python train.py --train_examples=95000 --image_size=40 --color_jitter=0.1 --targets=["palette"] --width=192 --optimizer="muon" --gradient_centralization=true --sam_rho=0.05 --adamw_weight_decay_other_params=0.05
Rows from block 2 of a small image classifier, named by matrix and row number. Rows with one number within an expert belong to one neuron, the router's apart. Each number is 500 + 40 x the weight over its row's rms, rounded and kept within 0 to 999. All counts start at 0. Numbers have three digits each. After the name is the row's rms in percent of the matrix's.
After each expert's rows are labels from the 100 images, of 14976, where the router gives the expert most weight on average: "strongest on" is what is common among them; "patch colour" is the nearest of a few named colours to the mean colour under the peak. Only what is clearly more common there than usual is listed. The data: reaction-diffusion patterns (Gray-Scott). In brackets: how many of the 100.
# router: router (model.blocks.2.mlp.router.weight, 16x192, trained with AdamW), inputs 96-191
# up: expert up (model.blocks.2.mlp.up, 16x384x192), inputs 96-191
# down: expert down (model.blocks.2.mlp.down, 16x192x384, transposed), outputs 96-191

# expert 12
router.12 088:554473524461491512436527530469504424503524553531527494546511511483475472551490551463428456505501526458509448429398448481498512503494539558535432493608499479478488492436484478528495573496452561495520531517550476513490523465459548428503455526521544461534535500508548552513500537549549451492
up.0 166:460546478461483493547495588521494503600484544527532458506492538511503478573555551447484481513483466457488518463441542503562455506496492549426466470529481478502425464416430524428517525496514514494501507498501469517526438525543505515516553481487503545539421463448455458543533499586524524540
down.0 181:541448504489455468543599496507455519404440463523526477518478560566515554510501531478522477509479476432476529543515438550551533477553512509504473472471532369409450550556500481523507510534485514534569460559522480596489516526470551477550549479505531511530512464516516485521472499466494470461
up.1 079:494490469487486528419509531511566544528476431506492481423512412477453563504541524538469427525478529457482524506447556503592412528476528529497539533463448543515526464485507491487519532451463551511582521549538560476451481479450533449515422408469506503566549450479431503568473503498456513521
down.1 066:500500501617507500526553504463481524425516580489563531462533472517535525513464510446522442504488613518484570432536509581498554529509434455450491514454524481508491578505468578476534509522511477492474510575469500560469468522483515519511505457489420469544463554466467511582502539564537485476
up.2 054:451504601519559485594580458511467512559465513496507393490511523513503557439593519513498559461489519470484425609473485503501478591544454434515470477466504509466470436446452499487506506462517532537449470481518534559510489499517498474520496511567600502509532462514488537477564416529424511462
down.2 054:447551479534515514504458433483559519543511505473513468486540395504507472524543542396568474562447500489403398438482526505527492516461510479495486519533546451445505498447467476481549489510513483549521487515501503550478455544498504526569468513471509451474476554493537498460541535566459494511
up.3 032:510474512505473538537495456452458508483435487442509531487507480487553465483457519542513527543516437516530591462516475538471492570499448555504531518501478555466537517486545497470477516479540499455484485545498549428492505506535367462532511478578489500502411486460509508468517427542433500497
down.3 032:474444500552449513458462407424455503493455557459482577515462572470519479548471469467534451461488433474555520504468486432564543444527496491485461529489531419489496439519510431578509505520443436432460537480495491493504556501406447449526483501496484493563516543501483551562524558469490472512
up.4 077:489459443459579536503484494500552538501531453440475431473506496561516456504517493470456504507490533468480555450502510507472473496503430501526506495481523484604460540467523489479523519486467505532487500504436476514463414441490516541547466490525486470524487493488466464574434543520602521507
down.4 073:527463527534574523583501469497483485468450509494508450509521510536452490488522480469549513464575443500536529484499492482456573470474436518479563453543450524460512506575502480509544536511437510500521485495490495476490445482481436435521422582498501526532561504457483550511526507606444485460
up.5 098:478471439506573612529426568584533457499498511557484529489517535518497526456483547520518493519509647470483481460520545459460553515454525496573474526544363474547502457436476478516458445461520488528439498485513495507546509496479439466488485443513501551457478512495592574439501506488456475497
down.5 090:530519420501559523497494513505513550483537503462528484450492482538539564432559500489500567551510525481516489459507493466502499441448514484502488485448571540502523524473539469451530481446527454476479496553472468492525538579485502452489505452517547508413495484540465517529499605534496485489
up.6 118:515549428507490479548558518499465499431533468556540511474583473520481518503565475453554498511484495492545522489477497473506468430441442544508496490494536535482467490512477508422499410541470492495519546504502500482562509524513465485481475477607513617503544548508503435465454441435403462524
down.6 115:467492493571550487537424409525519420516489548528437555471468510537493477464571484541475504497475468492438565519500498503488442518511481494587547550486498487534465444460547427440536525463496503516506469526535524507552436576464473590487555546559509488429461445497547504477531520459495516493
strongest on: pastel (100)
patch colour: grey (69)

# expert 9
router.9 092:557463468512502470565498505473518518524525495465448450583399524555450558568525540512554490494545473509433501511522526515471502518452455456556528559512489508563494566561458552533583449521479520479514458428525525484456497551471505516487503548560465533488583530559547450449482491446522560499
up.0 136:427496534564481555507542473460484508469493519516399488572499510532550405502464546531502532550538563527468528461500502430404499497530463495445502509515511450522498516580544487481441559467521568511597535486526491522530524466519503522538438500536564488504434506544561499475498460432460507463
down.0 140:521511400517484477475509450501508521504549543483447473614508447515507469502459461531457480493486459466483582510469528489446436477521445440457555486436542504409421456427508528526470461493513561517538451526521524498458503584514579421477495441536550536579529490475467527513478467494479452494
up.1 126:427480577493397547477504478559466457486519573486486478545469525590502541534503538452524433569496513530553466513402470511512506514467477446499540533494436445558481471507452429503521508516497536519503494514562596481508446497482514482560485460440444514501536472528564596497477511421511476498
down.1 127:544521432466464444558482506488478542521552466483473398481513483496573506527557492448532526496558553485490482488451529499512507554463472491576484479473393498499446517538439520488511514560469553524485539467525544542544512487531515457486649524459481501501469461558555507519513544599516466454
up.2 056:493486394497473560475448560472498446395502496481501494549478487518512485517515420514519534525489466525469514529506545478513452564501520526506491499468509537456470459582557492509565468517461465426440532473448506506512525471462502464470511452484476500489471500493522548397477504524579531515
down.2 066:500522516423434498520477511475566379500516548520508510523504474445473515436526491521555512459535483514518478550488550570520496438496539447495519526546501523476462505551434503536502488502506468451516519601534544571494489561480475461510531517438484552444489556548457493483435439495521422500
up.3 103:473493505439472481489461540455474519511473528496522499446486433480462562436544540506417513465546523533483407521505487520525421516502524504525484548474513559463551517479425457522543593519477475512435494528507484510529550529482490503590562499452503521579511523479433531487557519483584483496
down.3 103:477533478515460550532572488479508514500472514509454486483585502529524496475466393501522456527499496522535506426507441498499483560489428494511501540437461582526571529495488441486517491490501592415535448499485517477527446519449476511532490461463523454494546482462465496514470464515509467545
up.4 142:503543536538491481472594514435515472532542445498526561446503536517566552530539503423485524542514469526436477505501530483498481426524513576494496505532585587481491529547472479548493555564475486451465522579394452462536559466466536457525555497513584502495501487450438552524464489455519418550
down.4 141:470528481529501493465522485490535481471456481521450448477558472494522530560519544438566486534445489424539499547509512498497521491588540580540538478537432534496491508485515465485489549476486574544452518449502492563545546528590491497505436489523426545469483500506479424482530512459562502519
up.5 079:510530478488533520514496489488478559486492481590523592463508466476498518436488528503453506544502568542528413506530470457457462448521559514504420501548469520537461537412525553482499480480447515490478493458479482498529479505474514460574498440454478502473522559616543462522523460425401468532
down.5 072:507504479529507515489531478521545553493470427396519509523572463507529490486436494470526453444525532519565585518508409529565518557495514536373537547483460505525526471441513455497502502479537477523499540529488459504522453401520515571521530512535471525550449475433545517440448520519543475545
up.6 061:554508512514434535483580498493537469517521514525491452471447462537506493548549510442547503548535485471503518478560523512485423445508502558534444512537462518499437487530473565512480583514466481475567543514469516506587542506562474545521453503512484538519472456526459548462524458493464493498
down.6 056:405446513586485492539542503489516491511552538584543562446521482517460502527508586484576499581482514531566492483512516516470433471449443449537500463489462549599525548464449536495504541520483537536500457504461426485474424525515440461502508550463497503494478478513488518467556501467469491564
strongest on: earthy (95)
patch colour: brown (67)

# expert 14
router.14 118:441528600495479489487425569547502559504534530499453522506484533478504513458476554528528493542446528512477550575538566493505489540478444474455500525486481468573504457457545482488509555520419433522565559546505520464561507509543450484505521474510503541453482537474493549489525548516444505433
up.0 032:478524476498519446504503430557521512526524514452453502561464518472423581509498454591422449513526520565483474529444433516476430509434514519474486508466494548571541507462502464432536510584488528468440501521554555535450524530534418497484496513572485488501435533461460501534511480490488501513
down.0 032:515469505489484435567505590564510442444458528481448553508527492446514467472470519542499513422528475471479441434535527504536543488552546526543480465452523500513487529487511472555508504492524526476509470474477466514513435514519529479524404469532530467469471523537505523441492451546457458407
up.1 068:553470532487448421492469434483528544481562549447553484456523479552516464505588487466467453565455553544451530544422522500612528534529574521522542509544544452460443505464535500474453509512497513482501512527487451474470533466583494537490489472586506455549463452517503417512527522468468580509
down.1 069:487492471574500430486552546501489522479528498561496553557457491472504513479499521518454471581525453462489506532558546468440519494518511503535569558497489434547447488448536498506497489473462475490542514443501481513543536536535460511508493569448462476461527509493585458513486443474510520551
up.2 064:517481521493468443446468479471440542560496455490515443549486463542532519518426492517468444499455550494516571427497529561517441506505501506580518457556497465466433501539513446534514498478511441405484500637505504609496431545523468538441522555490434490432467476482530493516467523519484456499
down.2 055:488571484560458556475542483446489523470502538568505506488463509500539473498459529562465439542489527511540509515528584456523508533473488421523456467438451496600486514424445533502437501497569522475398569447509521503469569529501443484517483545509462526541464487486449468501507455506466526494
up.3 072:506355447420416427511523538463543472412468457535533548527484425514525510495493531458443433454476490546508442491548466477530496523518525534485414528521473517510493483493558470521504477501621476425464492449515515489518471461554553565473487542507519472450462462482506559465557541557493497511
down.3 073:485542578439542522427497508468500483457456557465451517510544499453487538465564558532551532472415540498501507517448515489426470528463491486451504461530548547597453521526507474517460519522453523510474506504416518488610462496482481550514524428562452488506526522483577433548476502560535513538
up.4 206:532487459588510526490578455521546513476515471468502570518515504497512461531443490516550484531513520391527487485547490509542498498508520442543469505514477482431503531458500519441527499551453482558510499478605477451531532516523497541468514440562505480408518520522477541479488546471490462529
down.4 217:487505525468468505440445487470500445497538539411460486542573491549506497523532474528468554551506509567520471501496524511461532498491485496502512460467492529484579474467467436535523516376482495520523517467493524480565505508441518504494512489469502526571538460504469576500525599535467549487
up.5 036:493489583394522526477504455483490362493504489478478534519431518507476532487445486511501449387548511518496517571571489416502489511496477481430453500523511466502511456560491505476543425478466526542480387523560481549469556481408513497467538466478496442515486480501491470558489507452491533531
down.5 030:489527562542549417503534501468471504441548529552513525436485462513514582478508514468546539558476472526458532482512489563531503509521599476462466478472498463482497485491458546485444518440571522491487484536531530396480468471493554437459523610555427556442539541527560465539522552483445420545
up.6 040:566497433465463523485478485492472525479521568456534493477510532465615483465497518483539565480542472491486467492439520484458499469507458517481475458459479482531482524435499514470524539451433494555550491506462486388450541448471519505473504518421551568496492496513470460532443455474560502528
down.6 045:498484489442544495502540535519461493526550511486527533480476442478497477526486442537493527488505486505438480457503503446561505495497467509472454489426549425542422564489437455522438484537546457482573509527523532577485448453563533511539470504473500527537480428481513456492521501473455514471
strongest on: cool (93)
patch colour: black (49)

# expert 10
router.10 094:538532531509504467522531462446495486499492514546477511528535492539527516577545565452573431456510460511482485451445523483521481496494429427450580521526577584505473521441490543530514491481520505453450450483472541515498481491479579502543563579575540559494497478484545457506538517532488508542
up.0 091:559492539502502394478511527515491537519520484435488464504453443435577460520573551504536558485482532507537498454582434459482521570452440533522467485439508494556478502467467462490476423471538496472459518508489504531476446492509469457498526492523532464504511493530416471448440525451457513428
down.0 075:473464535506458443439567503483580531495475468533535561490485448495475497493525522484592429415530538506495521504472556498491538373490524567482405459465516417544510520541541466529407472546525470470508498514500490490547462535506525548504505428530564477455495484492429465594549448532491491444
up.1 079:447508517486509470533443520505517518501477475508535502571495446485528420422477507482459461541543404488503521479481519532499507454459523561437453489491484496462450545511495444547574531544512505474448454526577529470521519494517515484499504459482535547489465470523522513480462520519561519487
down.1 077:514480534538464521541553485484475519606496534463436523542542550509438461525519555549541520499475516498513460551461472491513556414514521490537530478505492510583514492552473568507449467421540478522518501512584409511474432470496509575481426549523480532518492496490533527519579526428503507455
up.2 036:505444490538528446546458474505577523471486482486520495484520567471567524503494603535552565507495515489527524512474515525454537620567558515465530466510532399575497526517512499508498554500507546481486495458477539479541527429571533525471526500498502458468488596538501532492411556516503444470
down.2 036:505506484505525492485483553497522422541572452557468477529462523432528536480522474496489440485541492562463474548521489457528447470502425476556498538479575501456553485491464522550468570495503503562507417482481511575432583551502566552473478565537508519452539536468517538520505453508518491475
up.3 048:476471452453516444508517401519623505465539501488447427511468539456545481514447495454527467538533521483444509529439576477517556453494444546468575489479533441491489531515489458396414552475508585518486607484539507491536482528512579562556505520545493498551509531530494488534533591487510506464
down.3 039:457437544519503505523452494414475496501550484519456498525526503471510458503478490463480461491447605480502486453577505573475457549473480497493453497531497450615517494489522539485535529433539523448577457412486480466527523499537510520506487515461586472516453485430454543416535476539487562490
up.4 131:458485517526478505580533449431552500459525493473515596472528485526480495531495506514481538456464500538517580517525466497511525480515507525598495522531574489523524542496534476543430469565576501513474515471467521512499507469479424596491523515482509483563530507519505455445521491436469483507
down.4 128:466496556538564452527468528479421557432452558491517442502501487526522515442524500562471520495544489506526464538509513451485528495563352463515481563461540437534569425515516588508435538551462430496498514523489441472472484535506490540553460557488491462487431487504502527496499499496469459515
up.5 058:515517479488530491455443497532520544519475496467525428532526516522528431465572479517410475442495528540496446515459516473518515524577543520581452527452513489430525549504508543485470508435506436430499554482496472548576511426549552519505504522589500486484566508489547498457521575487492481553
down.5 068:504547496559507560564487464553482466480478498477506481519481510507470477468494474463542460489544483505511479521436457486488424440494513488569589508505506499460550521524474527575524452494433566438556542562543456511449449519509483523512486510502445577486568531509540506500503546520551498430
up.6 050:506502489499533475529520469510507488432469449593522498535491487530457490542521496442457535524453491481548515473494537420464500557449578533500512520529515520577423437482440491594517485584531470531484551523541593494477469521526384463467500544618550523509524523550506529569428461455492402484
down.6 058:506491511496427489485434500526527517501493505489544526486593522419445582500483494472534446467481522447476547504546507504464504440494593475536461454550528528567563505462539500514493518500500455499577440494462392491494470436469531507464473533521482525497513458518554580516527503469441487565
strongest on: earthy (74)
patch colour: brown (90)

# expert 11
router.11 091:509516592439547562457535469498571587524450513461532571469500516515415509493473524545483539524546534518521450524455529507525541542504576525459448523528490470512536529539444521488485476515547494490501517515515492536465511429457516458472525521528513553474437517452472530524474496494547520532
up.0 158:550493515468501519459505534516449510497523473514494511448471502510541431506502482466513500506457486499455620476479530426471510529470439507448424536601520461520495534467529543466513548521476466512453480567562500490482429441544460427510515544540446471490464479525502475514512506567518460545
down.0 189:361482462467460502493547464473524522545515560526444486480467499463463509526458529523519568440502471431467589480433486511446479488466571471467462539422504491463544478540497469445510475490503486537454449475485538513496534493515524476544512420493467531585568589513472499514468523545517483495
up.1 068:518476480433509524479497526498476549497440529404556550432525560486562493547488503521494484465503525504567516444489546474471484537493458527444510530541502445486422497458483553467503539536486438499507449529447474478537464554561525409522421469505610559521543462511564536508539452497526485521
down.1 066:446507589526499500521503435531494446514475440609505530525476505497464542450467498519475551575495500531503442472525545536565436519514468592527444454514468585522471480540534493458467541498507487496499466564492500581516522494505515524472542475460492465540496518554451419558503504495455483516
up.2 096:478527446485467482375551531498421521472483467459504456504431440510517516495504518486472482543528575555530506583544528497523435462459376471527561565518482537512528455476461444486496499529459426472462577477529554540459477461485521532580488506554511516527432545447484459516489465484458477493
down.2 092:472545472443470524526469459517476484575500517592551510595470513476520477529442493456532455481521474521544502467418417432436499517474532515500481542546518447415482477469537460525477555531505467481516492460491490505509535507506503548381464479522429525531548445468498444552516513563552444428
up.3 104:437514492436566545528544560516487570519477527466516520552556546501480453463556563467491455545489453469550526511487473446608542445506490479498522532450512515490536559543513464488497448442449451506541541453498480500540527558476512531499480524467531539427489502509490456509446538424490467541
down.3 106:481508540514512480418516499586515501441500463474570541543553389511495524466579511462419513570512488506449435450497499503508481515472504499464463568578502462550453529494514499537551517488585473463481410511467430535495489406432518512579460521518492526532451540474446514534532503524492471458
up.4 060:465485521435414557476568511540480423516551510503473509559487501508432515579505476585463528550516441404505502502486509439518477494537517519473560511508501514535507458526519482513440474518426472550537528498501496426482540530515481466457454509500504449499491544461499517496515391485504478529
down.4 047:499495519454495516485497490439546478503500451516459476547516470583495450441547476537508531567518480550540524495465473424386436425537526521513541551590432560477509486468562443534558520447580502515518526541541497515463519522411501516443513474516555484460501510609504543413490510554560477519
up.5 034:488530474471518465519556451534491483498525516484590523491456512481431516512471438505483510470445507423469536410491487455543541427523458452501538403460517576459439506495568528451444498515521412405454533533537492513539558511509559543480530507518512514612477469513533601560422520440467492525
down.5 034:622512497464523550490547485431510441519512493591499495517510537488480533558497466518512561515470540469503410474503491471487541552555528539527447496505434458449460544516456513491513489545507523473533518427519549452492467513438538512460487496429474501509469443473564578492450574503444532579
up.6 133:544535480463502603493537515496524544570465510464500475493576502475493483468492484472451463490482490415425468464514569471472478516479453460514459513448485505488513473505472503537526467537540526461534487511482549504552567556428567460412529498477531514527522529513561509530503452524541502497
down.6 128:467544473527511461552470492514493473479446462490471552434522562501612550512532446498560477490555439505484546502535582433480500530514448424509541594520497495497533598485494461520465479521455479555535491515512551503472507491449490520486524459467450459506484466547521538497505529464505505501
strongest on: dark (96)
patch colour: black (100)

# expert 15
router.15 102:584434531555532537501578497489504528519494465469474559541437480480533509427496432493486515490581426532444504441450510549507432533532500471566528496537501537534443544546495511519476551506496461519542513537483502533458460542491499492475526516553434499451439489493464489448499524537572540500
up.0 031:467443525480490489516501560569563503479497621441440495439553549488455458517385471505476465507412509526446501485516549530450459512425541457547504527509514525488532504554425480484483498519513470528509554459581518459530472446564489462509474483549486414585494483562513522561476515505476524453
down.0 033:524478520593503442509401441516455466553580462489491538444554489488504491454439523468475487558493471502504563493561479532443470542494497540488473473463570469558487466421517529527456555537506525464518455544496510541528511542484509458518528540451544592462455534465462588537491512510473524518
up.1 029:421529558474587510513540550486494474445473524549515523502537493480562482446466489456582482545500497522475531548582501525514475525450542471477491530491458508531416513523499521462489493514454474509480544497440498540514499540571590498565420507476548529531472528495546441464439441542467484449
down.1 027:451489473532505543598467513555499499470426550538432535528454529474502409521497452514470384487428491467502528508483615458487563524514553473534470576478502521536580509446469443507455574523459476520506538524487550534460516487448476516518473512454538534490474528505562518504475520478491489460
up.2 180:561559505563498478494475485442506513521510537493453465492503529469539484595459562487516534471521532479547473409602535530538491484488537474497443411603465516540530441531468454562535476517482492503438466488494464527564529459519443516579519548491424456545513559526435490470538515595446505534
down.2 205:552505483548477506497521529559478560478518487479477478484511477503543482490563463434536480443502543450513578545448498530457537561516511488467453472507534509486640483553494490498506537419449528421470468566481549541499474539508498580506511484536528482526490543422590538486567524509481485542
up.3 027:519486476516444552455457531493521528464501493486514505495519519452547468489508525571510528468503481549521530506480493547582580483541482563601550537523548496533519521509518478508462502517457466518461443576447468521546413513508536437466585512453511534557503496503487540452523445487577530462
down.3 027:436487450479471537526484556521541450503541595486532545437444450521459539474449432540429513454468473530453510503498484478518549554488469535521519495462570520528445532442520469484480494452546542451485483488460578544461505579560537510534453560523521541575478482533545568451558488504433506503
up.4 040:561422531512479497497451479515458454465586586440470554434601467488398505445468503475447520480468465532553507527559503446498466527535482532540569554517560502444470473559490510432463470455496474476513544493522509495492492489546454464432503497481442479512586439485495466563462484485540523501
down.4 038:472439568524477521546468449509521493519477443468431553456546512517465515494522501516533630565513457476455490530571527502494511502510509418488508476443509533467464612473511467461507487469546580473614534440448403499462489421487527475485523505475491529488441551525494528466484514511464535491
up.5 024:507486526450502464487481539540513509525514513503479528498538548483474557555550511475500515516532563460541545511556515511581538489513459541482551492422480484492447489468483552530518514530406508460440470474446548489469448479466535510543507508471445478512452554482448499511497498556531510548
down.5 024:520563438500547543479500483553471480495535608604439454453521545550452496471491506431466453605500468472503524489474584399506538533402519501519549484581496563454477463490492540564496511507487532509534498496492517597522544530549504456537497503420511523514540468499531530482513563431519517484
up.6 162:516552423521508479464485527554480427504469548515508457535453620441493506451451470482454506535461545501516476466551480581491497453381524497439527486434451516498497430462494562526535502625558564507467484480474474543459507516482563491514548508547541498481461519406460507470459558520522469546
down.6 173:520571470575519494653503434472468587478468491532559540492535468555429476441444550487490511539473514471462510463583547573549498471553525497467527460573472514495447521495501493514488523498454548416487504487456530460512509549524460461568553491455533449464488492458532445496406486518520444543
strongest on: pastel (95)
patch colour: grey (83)

# expert 0
router.0 093:552525429513511493501458538532517540541482497491570473458564489446490465514440515514490483443478463524482418551526557451501484580489502543442475437526527491506454419562476467543473526442490453434505493546525542510507496484445541571496511489500496452554560481524508474541487442492539519552
up.0 181:531472505492477520533450454495510501426552477580502454474500455446486551543515434489609487519534532567539565455570489497516458471487510456535524474515484486543515477514562467441484488487463478564497477543483503541509539575508537501568528471471509415513493502535516481547494535521454422481
down.0 186:459507481563513518402477508470531537519517463498499506488427521501501534461593459471491531563500524451526516476434511525519524392495489475545496509497468538422540464435511575576570455538513545478523519409449502487504520527528423499400482528522537503496489495454539541542549539564508448545
up.1 123:505519559497464519526501500569483454445518476466519395468523492622509475525593459440489466518496501552483575540505513528446507427563529482464543588575483517497542501479505456440561505550528480542485475473472457518485493500398470486545517481480569491518476454478438500494452490473560499523
down.1 116:525463494517497415467466530463541492488448576579469512463519508441533449460478513464483490573436501484461495516493495538445525536579453514581536582527531493463543490525451515495456475519596510551521487450509469543511457503455510431494555513523396500482495467559451526508465503453499468496
up.2 057:488532507558520531470535564550492512490471540495438544474534446540481548524554500449496507524486508526458556486438533514504407498460488505422565465448499542461480506563483441534486548542451464474564422496519472537467494509453510425564551470451493459450513577462516483505511500496531548481
down.2 054:578539517577453485442452478453447464524579453515563414509505512503545532520482538523510536527502511453532485491437477483494525521515460508508443559502519518431472530494515551467478598544516562491448544509511472544467566433536547523534472463475417488510423538486474500470560507469497566473
up.3 050:424488459648508470509498497428491474452532548461469486510513433380446484521509480527466468455478445511499442492522422507520446536510537478530465518490448493527472514504469501511510588517531565511442529467507508504520499463500468532555483502482541435456505518505536506518489536481419391490
down.3 044:453440487435567461562560478583460460452466500579523552479513394507514506472516516475511476538481471523451489452556438582428419495433448526524530388526543530475497456460488523486473444491455456475465500476487530502623484482513511523459533551485476478482548472561556541564481506498530486440
up.4 097:483427564556514580492572512484521479478535491505573478496481535505560507565518526476479527495505575462523553497409503529559485491525418422589518526549481484479477480445569430487477512452501452576495494467451414525491536499487446559504459433506472480427454455506464559480564501448456523466
down.4 085:471556514532479451614424477575510471491513507515472496511532472574448525466457543450526472505462521545534471508539468466490424451510518504527503440521478465530484543519508463489486442472448539497458534536510493497485475573489561494479506488426421497515440529447457488529509543477432557480
up.5 047:443525507507518481466512574513453515474490510544502504481497485470472456513463488483567486544527512548490565465470511496448427449473454505422498496437571471498500539517564483478539509473492424561468493534518505477586511499504450526563486465474519475392512506575596496564516482504498510466
down.5 044:537486445492551468441491625526497509460550488462483464494523429577599516536451479454517539525515472489494452557508458521526510539577492443502506528564446479476504431528507532481452563461476523454513477528501505561508503468409524496473508522491537449514482471533531553495506514587505538516
up.6 088:548445468539505419477495534486506482551463510533495493485445509470592497427501541504472476524490486471478597462485495508452513590570517529462435487481428539484447473510424499515467522559574482406471536548576514502499469465438501483447531553469479468590483500508484479426471479506501455492
down.6 096:461504539475473496522487510465449523492544470500442522509504558563469513486512453568511508549523504548557474547489468504561508452507598495459484511494484467468478466504549479497530514437521442495478477451530599439502529547491521524497545553448539591409528477470527488516515486433525495510
strongest on: grey (92)
patch colour: black (92)

# expert 2
router.2 099:485568468486550545443456510489550496543502511503433453516536538513545516545553519502525512530484483500551456593526518500486517451476467512440472496589520505494472403438537515407499493457483528471431460472437520458513498498521453512512530462505496549532454498482550494475536469441562535498
up.0 157:402481466535572440517523525529493462427463554519497534488527542472531445451507459444579528569467500477497541459463556542485442459474500516473411553489461501485513539542507570539495538482498442513537534526523499523431433437532527505509505524539476535416470497466531535544571520508555616527
down.0 158:546487463435485518452526455555532486494467519549547443514490489497576528551523496550483435466499553477537444466478578513495504478529472558556393479571488524498484440503554569527414539510582584551477475529539514497520550480512480522476493514443486440507485514482543508518438565492604502509
up.1 141:466504567530468454518507517357443482520548521459507508464418499459477536509413493492453438520429470454545534556477461515450584556436482446519471481486555495542532491443554518535431439506521536526484444436476438468453586451496508469484486502489533470560515510549523434451503468546556510550
down.1 157:462491553495494385485492461578527546548481489510537490527384476486530480491560466536566445424495447525508478564496499476554508536539525446464483481530442532534565489519517472521513612470466451479513524488472473504507482488556466551500462505538454522486537442524479536533479501510394453499
up.2 079:566517480518515435467489517484478558540519546470480485514476542506496527418450477481504526488508444464562445516411504491479542547488464504509500528513586550562505505466450424449514521508460437516567544446539546467535446578478518580489494473499488543422465487504565504444475413491488551514
down.2 072:489467520528540484561565493494507471432463512503551493514579450466498430545478518520501529478537512542503449498466503485495565464551467463562477473551474467503477544534503492479578514434594475483478432444484541476539576496474531456493436543458468475582538539497472555507511496540514468477
up.3 095:544481530491510496465566520456446504462428554490375411507535546447511437494469555552536401420495490486540507520467532502489514591525513549452526495526443512463478554533437495448481413488478525543494586509520586513496520504484519484476499427540423521546527424569467460496514539510499496465
down.3 087:484520436443537482532462479436442403539558487514483490507473523498565536494604533443516573547554537470468551558533486491516477448522479461520445508445487503523538458518436508489529488495456585465431472463479540566528484443436454453463468489502537553574529559517432535376505513558545417476
up.4 201:531535527534518477518529460506525485473519534468515465483523536492528475515464530494449494581439483517466453503499541473518437490441471449484534513462446525518484517544609467451455528508475529423521535474503441515477537443568545474500583591482565512521478425409553568556516555501458511512
down.4 199:426545476540490567476476544535431555489522538523477526511548497482473462504562427519498525467526467520536498465537473445531526469440516456513431532523546547476552534454512498508489540438522490507472622516494548483536559460461473517551459465495473541474557473478474548492463506529523610467
up.5 127:487537442438402495573446471507470573505458488456527500462502452547468484448506496601456422524477537483488520518502427478514520566440416588460526530493504497485401431471489578526501535490496466515490580496455510544471478491454527505510484514492512494530537438529543472462598483479495507517
down.5 124:511481502514529485546510477549541501470537468426528518450462508529478542476510574484524532467531514530457479498476471515513502467550470468537483504464437436513508486508504434504434540557468520564496530511485559541505513485482515506502521462437517511483459574512508483576494561467437538493
up.6 085:463510444455403483465505502489465527544544468525455465463474530489490458520441482530494472497511547498520535550551538489484541518460477452496450539506509534475493515525488501470496429445547452475447479509484562512488499432494538528502488439476525516464491482593464534512536553598494518518
down.6 084:527483460558494413520486502474561457460593545524532532451483499530508495507488454548441474549499405520559469500475498443509529479425499449557475443464450484424492445508475550495558460503483561509492502490425508497487533503483488466391542511535489491500505530485477531597527504493495463595
strongest on: warm (69)
patch colour: brown (65)